A small model that answers yes/no questions on an image's attributes, trained from scratch.
Model: 5.51M parameters, 48-pixel images, encoder arch efficientnet, encoder norm batchnorm, encoder depths [4, 7, 4], encoder widths [32, 56, 96], fusion encoder width 192, fusion encoder layers 7, fusion encoder activation gelu.
Data: trained on fractals drawn by 1,000 iterated function systems, in grey, 295000 training examples, 3.5 epochs.
Rows from block 11 of the image encoder of a small model that answers yes/no questions on an image's attributes, named by matrix and row number. Rows with one number belong to one channel. Each number is 128 + 24 x the weight over its row's rms, rounded and kept within 0 to 255. All counts start at 0.
After each channel's rows are labels from the 100 images, of 14976, where the channel reaches its highest value: "strongest on" is what is common among them; "patch colour" is the nearest of a few named colours to the mean colour under the peak. Only what is clearly more common there than usual is listed. The data: fractals drawn by 1,000 iterated function systems, in grey.
# convs0: expand pointwise conv (encoder.blocks.11.convs.0.weight, 336x56x1x1), inputs 0-55
# convs1: depthwise 3x3 conv, stride 2 (encoder.blocks.11.convs.1.weight, 336x1x3x3, trained with AdamW), a 3x3 kernel
# convs2: project pointwise conv (encoder.blocks.11.convs.2.weight, 96x336x1x1, transposed), outputs 0-95

convs0.197 [124 132 130 121 107  89  96  57 103 140 114 137  69 133 140  96 124 122  87 124  87 125 149 189 155 125 120 116 113 136 129 111 125 126 140 135 117 167 127 141 103 142 119 117 132  91 168 125 133 135 152 160 131 114  90 136]
convs1.197 [134 154 146 129 188 135 133 151 133]
convs2.197 [145 193 102 127 140 151 122 148 172 131 136 147 145 111 162 150 141 147 144 123 135 141 178 145  85 125 120 143 161  88 126 108 116 160 151 109 119 120 152 140 169 163  86 130 116  96 112 109 126 119 125 157 153 136 149 161  89 104 120 166 161 141 149 105  78 169 119 136 120 109  99 155 145 129  98 139 105 148 158 146 100 132 100 150 125  90 142 127 176 114 146 146 122 114 116 131]
strongest on: dark on light
patch colour: white

convs0.140 [103 146 106  86 131  88 142 136 139 106 142 113 145 128  71 126  99 158 131 130 123  91 121 119 136 177 112 148 100 125 132 105 140 124 146 147 157 113 128 123 103 155 150 163 113 101 126 130 156 126 141  98 199 144  90 145]
convs1.140 [133 116 108 115 107  94  97  90 107]
convs2.140 [128 156 170 112 109 159 114 153 164  93 155 141 144 124 100 126 126  89 145 156 156 131 121 122 103 105 108 161 111  95 165 125 116  86 117 164  91 131 143 127 128 211 122 124  81 147 149 100  95 169 145 150  93 141 119 148 103 138 131 121 137 144 108 110 126 111 115 173 103 113 128 139 165 144 149 107 148 107 102 128 120 130 125 114 111  96 159 124 158 149  91 143 155 128 148 139]
strongest on: dense
patch colour: grey

convs0.160 [ 83 110 138 153 108 113 120  83 150 172 144 104 149 174 155 111 103  85  97 169 130 122  87 111 110 121 128  99 168 176 111 137 135 141 140 127  93 118 145 115 109 105  88 154 119 134 130 121 139 112 108 130 107 129 112 136]
convs1.160 [137 156 124 175 163 138 148 147 123]
convs2.160 [117 142 132  89 123  95 100 138 144 107 137 127 136 144 148 121 150 120 188 127 117  80 127 118 146 137 129 107 176 129 192 115 130 129 131 112 133 126  98 127 136 111 150 134  97 151 111 130 186 156 122 134 126 146 151 115 112  94  68 164 141 108 133 132 125 157 167 103 115 194 112 113 105 152 136 100 141 133 143 173  99 138 103 124 120 126 103 141 126  94 158 168 117 126  95 142]
strongest on: dark on light
patch colour: white

convs0.172 [144 132 179 153 150 104 114 120 138 117 145 111 128 129 123 148 133 138  70 150 108 139 179 128 114  85  86 106 147  69 113 129 123 137 110  86 174 133 139 103 126  88 111 132 122 172 122 124 155 140 124 121 110 143 111 125]
convs1.172 [124  87 128 103  96 134  97 101 123]
convs2.172 [137 123 130  99 138  84 133 116 129 144 118 144 120 109 127 117 114 136 138 130 159  95  88  94  95 122 116 100 115  85 113 116 140 140 122 162 138 155 147 132 142 127 102 164 112 145 110 138 130 139  98 124 156 145 131  59 127 110 131 160 171 145 131 117  95 168 125 133 146 132 163  95  93 132 109 207 130 114 112 109  99 104  65 102 158 164 124 127  90 131 134 132  94 139 135 135]
strongest on: dense
patch colour: grey

convs0.165 [117 117 140 116 119 145 132 138 138 139 138 113 104 131 110 174 144 118 107 114 147 134 144 118 134 102 154 165 168 168 104 128 122 126 103  66 136 160 132 132 141 153 167 105 134 120 104  81  86 106  69 121 138 143 124  84]
convs1.165 [123 131 142 141 158 166 148 171 142]
convs2.165 [105 125  92 162 129 104 140 135 152 165 142 125 131 113 104 171 153 138 136 151 148 153 101 142 134 134  96 123 151 134  93  96 165 181 174 131  90 146 120 143 151 149 165 162 137 106 135 141 139 153 105 120  89 136 158 123  94  94 118 137 134 125 118 124 166 157 174 123 149 111 166 113 104 158 161 114 127 141 109 126 161 122 123 102 153 140  91 127 149 112  77 153 140 132  93  95]
strongest on: dense
patch colour: grey

convs0.236 [143  99 136 110 143 120  96 186 107 104 105 111 120 125 139  99 142 158 135 130 137 125 141 111 115 106  86 176 136 121 130 131 125 141 119 102 144 126 137 156  83  85  99 122 109 109  96 170 125 125 122  94 113  83 142  75]
convs1.236 [138 133 167 119 152 166 134 164 137]
convs2.236 [119 123  93  88 119 139  89 172 145 135 111 137 121 144 142 155 154 100 124 136  96 178 106 108 142 143 120 106 179  96 143 103 119 155 161  77 109 149 136 150 112 100 115 146 128 114 118 154 147 145  98 146 111 117 118 122 132 133  82  98 117  79 147 129 105 112 139 125 139 138  98 135 126  88 187  89 155 109 135 122 137 156 163 122 118 127 108 170 136 118 153  98 123  97 157 158]
strongest on: dense
patch colour: grey

convs0.69 [124 106 119 145 124 121 130 137 177 156  95  93 132 101 163 126 130 144 149 143 139 153 168 118 111 132 140 150 114 146  94 162  92 109 111 127 107 183 122 109 119 120  93 119  98 131  85 145 110  91 121 114 110 154 173  89]
convs1.69 [135 162 168 128 143 165 140 134 153]
convs2.69 [108 141 107  64 165  96 151 132 118 136 112 175  99 119 124 169 100 133 155 153 128  98  90 146 144 110 103 126 132  93 131 109 135 115 131 175 161 136 156 152 102 159 151  99 139 140 166 110 137 138 101 152 117 168  88 134 148 147 117 135 102 106 125 117 178 149 137 125 123 157 157 126  87 118 111 119 145 132 127 116 154 145 158 117 128 150 126 141 160 111 187 135 116 157 146 165]
strongest on: dense
patch colour: grey

convs0.233 [ 95 168 123  72 127 140 180 104 150  94 139 143 124 141 164  93 114 106  94 175 106 110 129 111 127  95 125 133 127 142  98 112 107 126 140 125 117 130 166 119 108 151 152 132 182 128 116 135 139 102 117 120 107 112 100 166]
convs1.233 [ 99 131  87 117 126 127  88 110 105]
convs2.233 [146 140 122 138 108 139 127 160  86 109 144  91  99 138 163 106 120  71 130 129  89 149 126 125 107 171 141 147 134 130 148 169 125  99 139 153 124 174 113 121  98 135 145 171 111  98 108 122  60 140 121 138 112 152 115  91 136 122 129 128 126 126 166 104 129  99 105 117 135 130 146 137  92 137 140 131 112 140 110 142 138  89 102 177 118 135 125 162 181 169 138 174 141 160 133 134]
strongest on: dense
patch colour: grey

convs0.114 [152 168 128 146 115 132 102 172 147 150 130 143 151 115 130 131 132 142 111 117 169 148 106 179  76 182 166 112 157 137 129 144 127 111 130 135 101 110 138 177 129  92  88 117 111 145 118 102 132  94 124 131 115  94 120 128]
convs1.114 [ 89  95 137 132 115 150  93 132 152]
convs2.114 [107 135 126 132 123 103 154 167 106 148 171 108 126 113 153 117 124 151 140 113 124 127 116 129 121 137 143 191 140 103 162 135 112 107 106 148 142 135  62 112 140 165 129 120 138 145 152  53 164 108 116 165 143 163 131 155 117 157 116 113 116 145 149 165 155 133 104  95 130 127 141 108 105 111  93 171 106 148 114 141 124 134 107  99 103  71 127 124 119  91 112 158 108 145 121 115]
strongest on: dark on light
patch colour: white

convs0.125 [102 141  81 141 128  91 109  99 141 123  95 102 140 135 139  73 126 132 163 136 141 137  98 113 168 144 151 111 154 102 139 140 104 121  96 101 151 155  88 131 115  98 128 114 144 121 157 111 144  70 121 117 102 128 117  89]
convs1.125 [146 168 153 160 159 144 129 128 148]
convs2.125 [116  89 101 120 146 135  93  91 116 134 123 112 103  62 129 104 155 124 188 154 141 104  82 143 124 138 121 121  91 150 150 137 128 141 113 138 126 154 136 141 126 127 158 118 139 166 115 102  96 154 106 137 129 125  92 138 127 114 102 169 125 112 165 140 129 135 140 102  89 146 139 147 109 114  90 148 169 172 137 128 192 124 128  99 139 161 143 144 117 142 102 166 150 136 161 146]
strongest on: five maps
patch colour: white

convs0.73 [148 138 137 166 106 135 146 112  94 154  77 146 118 134  99 130 100 116 127 139 119 136 111 104 138 153 123 112 154 111 145  89 117 166  84 127 141 144 164 145 132 168 158 142  98 148 151 125 160 189 105 136  88 118 131 150]
convs1.73 [142 100 130  95 115 117 111 113  80]
convs2.73 [ 83  88 103 129 173 120 114 104 150 127 120 148 140 156 106 106 102 141 107 161 129 139 107 169 152 141 136 155  87 152 124 140 125 103 124 157 111 119 175 167 127 163 124 152 121 140 101 126  94 136 152 195 134 147 149  92 118 122 134 133 124 122  82 113 134 119 120 144 147 112 116 128 178 107 111 106 173 137 171 117 127 113 141  99 148 164 111 108 116 165 157 139 128  83 138 119]
strongest on: dense
patch colour: grey

convs0.109 [134 127 123 106 131 169 146  96  94  88 115 120 119 122 112 173 139 117 143 107 154 141 142 143 125  95 149 133 145 130 124 164 104 120 121 175 135 136 197 169  80 158 117 109 106 118 100 167 138 143 135 124 122 152  98 124]
convs1.109 [151 165 160 137 160 138 132 149 153]
convs2.109 [122 139 161 145 162 109 117 110 100 146 171 136 148 107  75 126 144 118 155 107 180 126 125 153  98 132  96 140 164 110 132 164 117 155 126  94 112 109 131 148 132  94 172 131 164 132 124 100 117 127 121 106  98 155 130 141 175 100 129 146 186 106 128 138 127 121 133  94 116 155  87 143 105 124 140 118 167  80 144 150 147 145 125 146 182 126 116 149 143 149 168 125 156 127 114 138]
strongest on: dark on light
patch colour: grey

convs0.158 [159  97  85 156 160 114 130  65 125 130 127 115 157 132 113 132 164 144 121 114 137 127 142 113 109 137 158 176 102 101 181 137  93 162 145 105 151 120 107 110 146 118 104 106 157 100 137  93 130 143 113 151 113 122 100 123]
convs1.158 [131 149 141 126 165 162 149 149 162]
convs2.158 [113 157  93 127 132 120 145 200 125 152 126 127 131  94 159 129 152 115  94 128 134 130 112 137 117  82 123 122 100 153 113 110 108 143 129 146 124 165 120 138 165 119 114 129 140 110 107 102 164  89 107 141 133 156  79 183 179  95 122 105 115 123 152 124 158 139 114 106 160 108 149  95 112 142 164 108 112 111 125 155  98  88 157 168 128  90 117 121 145 120  85 129 131 100 117 125]
strongest on: dense
patch colour: grey

convs0.209 [110 176 147 132 125 151 163 127  98 180 119 116 125 114 106 182 125 123 137 158 145 115 125 114 161 118 117 106 102  87 104  94 100 110 110 132 154 140 136 115 133 145 108 108 112  96 133 101 109 118 114  61 142  96 140 143]
convs1.209 [102 124 133  76 109 110 137 102 112]
convs2.209 [112 126  97 129 153  78 118 121 130 156 112 139 134 120 119 113 117 100 126 160 111 130 102 154 100  93 161 117  97 135 130 154 119 159 174 148 168 143 151 100 110 101 127 123 162 182 125 139  78 117 123 139  90 126 136 103 113 144 152 128 126 112 127 141 163 117  93  89 153 103 108 179 154 136 132 136 161 183 154 165 109 104 119 130 105 102 133 146 130 156 149 147 127  83 110 149]
strongest on: five maps
patch colour: grey

convs0.277 [125  99 124 155 153 111 139 135 153 140 153 123  93 139 142 141 122 117 165 137 126 151 104 139  80 164 144 161 135 142 102 136 168 143 117 134 150 120 138 101 104 125 146 148 123  89 190  80 172 133 123 138 167 160 150 118]
convs1.277 [120 140 129 145 173 165 139 150 154]
convs2.277 [137 134 136  97 108 179 162 128  84  90 148  87 110  82 141 121 130 143 130 150 108 123 168 146  97 129  84 148 141 150 102 139 160  95 109 137 136 135 145 118 164 147 124 152 130 108 128 126 145 110 128 114 121 113 126 126 133  80 123  96 117  89 109 143  96  86 137  89 165 136 129 103 116 175  90 120 123 122 106 132 119 157 117 118 105 130 125 171 116  91 152 139 141 195 121 108]
strongest on: dense
patch colour: grey

convs0.254 [103 139 116 136  93 110  91 107 104  66  80 126 101  78 146 103 108 109 127 116 113 154 145 140 111 106 113 163 121  96 120 104 110 138 139 107 190 145 131 144 104 125 147 140  99  91 130 136 146 109 123 127 151 143 145 117]
convs1.254 [140 150 147 136 156 168 135 141 167]
convs2.254 [150 116 149 123 178 170 105 122 118  84 112 125 102 113 108 114 137 119 108 121 105 136 128  82 104 114 119 158 122 126 175  96 158 123 122  88 102 132  94 115 117  85 123 142 124 125 139 118 132 164  93 156 123 150 165 149 126  96  59 124 159 154  86 165 137 129 135 152 157 103 130 107 124 147 155  98 117 146  85 101 124 110 105 157 134 107 147 149 156 140 164 118 145 114 103 136]
strongest on: dense
patch colour: grey

convs0.56 [119 146 107 138 147 174 177 133 127 119 106 148 161 117 186 139 150 128  99 118  75 136 124 120 121 125 136 160 113 114 127 149 118 146 125 121 117 166  91 105 113 162 106 110 165  93 177 131 143 132 144 156 134 142  90 143]
convs1.56 [139 132 141 122 155 163 132 163 168]
convs2.56 [122 127 162 124 115 152 148 141 123 127 121  78 127 120 111 121 138  91 132 133 153 124 158 137 111 142 154 142 115 100 113 147  85 121 102 177 145 172 156 132 146 154  95 103 121 134 105 143 152 125 126 170 126 126 154 168 155 109 144 143 126 126  89 131  91  81 119 126  75  75 110  62 137 126 167 140 148 122 137 183  98 105 133 123 170 121 123 146 144 145 105 138 124 124 130 107]
strongest on: dense
patch colour: grey

convs0.111 [131 115 110  99 151 164 144 153 140 107 100 127 123 152 160 157  89 101  94 126  79 123 163 130 139 101 133 130 159 133 114 138 116 122 146 135 137 160 117 124 149 175 115 131 141  88 136 105 164 107 131 189  88 118 100 118]
convs1.111 [142 156 144 154 157 143 145 158 159]
convs2.111 [148 136 134 122 119 160 139 104 130 152 118 153 150 119  90 112 104  81 172 140 164 156 131 136  71 138 141 112 109 128 113 163 134  96 106 175 162 122 144 126 153 162 102 114 124 117 116 130 118 154 132 139  93 139 149 136 169 134 139 191 123 139 111 106 131 105  91 134 118 143 111  97 107 131  86 118 116 129 176 166  89 154 157 100 180 126 139 113 123 150 108 106 103 148 141 140]
strongest on: dense
patch colour: grey

convs0.186 [151  98 125 156 123  98  82 113 139 129 148 125  77 102  88 160 196 120 150 123  92 153 142 127 115  89 136 140 138 133 116 164 131 134 167 111 120 138 154 109 111 132 138 138  92 101 129 118 141 102 138 123 122 114 159  87]
convs1.186 [126 161 149 149 167 144 156 131 102]
convs2.186 [132 189 111 136  97 149 135 132 117 171 152 126 106 108 108 141 135 122 125 137 150 111 141 126 124 117 108 130 101 120 118 121 134 117 152 171  56  82 117 120 141 105 120  86  96 136 155 147 111 105 138 154 186 133 124 121 116 146 158  98 139 118 132 139 154 145 135 150 155 150 120 142 146 122 131 127 146 137 154 146 108  67 116 132 184  97 126 162 134  63 118 124 139 137 117  85]
strongest on: dense
patch colour: grey

convs0.176 [161 125 155 159 147 133 118 134  94 130 173 173 121 176 108 131 105 143  99 141 122 148 133 144 142 132 139 169  84 164 150 145 160 155 103 142 126 182 101 103 136 165 119 119 124 125 152 150 140 139 102 117 143 166 128 141]
convs1.176 [139 155 123 144 143  98 115 105  81]
convs2.176 [161  96 112 135  91 114  83 122 103 157 120 107 151 144 163  93 107 163 183 128 135 150 138 127 113 108 144 132 136 195 150 167 137 130 123 108  99 101 145 102 101 164 116 115  94 126 126 117 128 128 155  94 162 124 153 171 103 126 156 143 163 167 114 145 146 112  99 110 111 141 141 122 169 108 129 134 112 126 164 135 130 171 134 131 153 140 159 141  98 119 108 127 151 104  86 138]
strongest on: dark on light
patch colour: grey

convs0.62 [134  95 169 119 154 101  94 144  97 131 151  95 145 134  92 147 131  96 139  89 106 126 133 127 137 117 170 144 140  81 121 103  83 115 156 112 157  90 156 162 121 148 153 150 100 105 115 102 110 105 100 114 109 112 126 120]
convs1.62 [138 121 131 173 155 127 148 160 158]
convs2.62 [122 130 127 129  44 106 142  97 156  99 133 133 111 101 113 169 118 140 165 117 148 117  96  94 140 143 144 125 183 112 138 136  97 131 131 125 133  94 135 119 125 126 114 160 125 134 143 156 118 111 154 142 108 115  90  91  82 129 163 130 148 143 173 155 160 126  99 167 144 118 115 134 150 155 113 136 192 152 136  89 118 113 160 116 143 120 174 144 124 140 100 134 122 132 131 149]
strongest on: dense
patch colour: white

convs0.243 [142 110 143 150 135 125 115 107 120 113  82 132 119 130  89 143 145 115 144  96 142  86 130 111 120  86 167 167 141 125 144  93  80 110 144  99 147 141 155 109 119 160  55 106 130 136 109 123 100 134 126 151 125 146 103 103]
convs1.243 [159 164 149 164 143 133 153 113 136]
convs2.243 [130 164 148 151 166 135  97 140 127 125 136  84 132 185 102 166 127 148 135 119 140 123 159 136 138 125 127 152 102 133  81 170 103 102 146 125  89 111 147 155 165 132 128 115 108 129 155 132 125 149 148 144 124 135 130 112 161  99 157 128  96  80 123 129 167 151 148 137 139 164 119  99 104 142 126 129 150 129 100 126 138 149 145 100 151  31 116 152 103 132 103 142 129 154 124 138]
strongest on: dense
patch colour: grey

convs0.107 [141 144 107 120  93  61 155 106 139 134  75 135  85 151 144 127 152 146 117 147 139 138  94 132  98 132 156 130 164 129 154 139 115 112 148  65 149  91 155 104 127 127 118 146  86 109 117 108 121 128 103 115 138 111 129 137]
convs1.107 [151 173 154 154 154 125 145 145 127]
convs2.107 [148 172 151 148 113 144 112 161 171 134 123 155 118 126 117 120 117 138 132 135 111 110  94 125  94 133 139 112 125 108  93 141 127 145 147 104 154 101 190 104 106 143 141 169 112 132 136 109 120 171  85 117 106 140 157 112 103 141 114 142 129 114  90 129 164 144 187 162 142 102 127 117 122 139 147 109 158 134 145 108 153 126  90 118 146  91 117 114  78 104 178  83 114  96 140 111]
strongest on: dense
patch colour: grey

convs0.247 [159 136  91 119 125 178 153 142 108 120  97 152 139 160 190 123 153 104 116 136 124 153 176 137 111 116 154 137 155 127  77 116 158 114 119 127 133 145  93 124 130 114 149 144 112 117 134 111  77 128 135 174 138 148 104 115]
convs1.247 [124 132 140 131 158 161 130 166 168]
convs2.247 [144 140 130 145 139 125 138 120 109  97  84  99 117 140 121 154 101  98 148 159 122 136 134 140  84 140 118 138 119 124 143  82  94 170 136 114 163 155 143 112 181 129 135 121 116 143  90 115 142 127 127 128 128 147 153 128 141 110  80 110 145 118 127 163 131 132  84 122  88  61 105  87 117 171 136 146 127 124 121 174 135  94 111 108 133 144 129 112 123 174 100 179 151 144  95 117]
strongest on: dense
patch colour: grey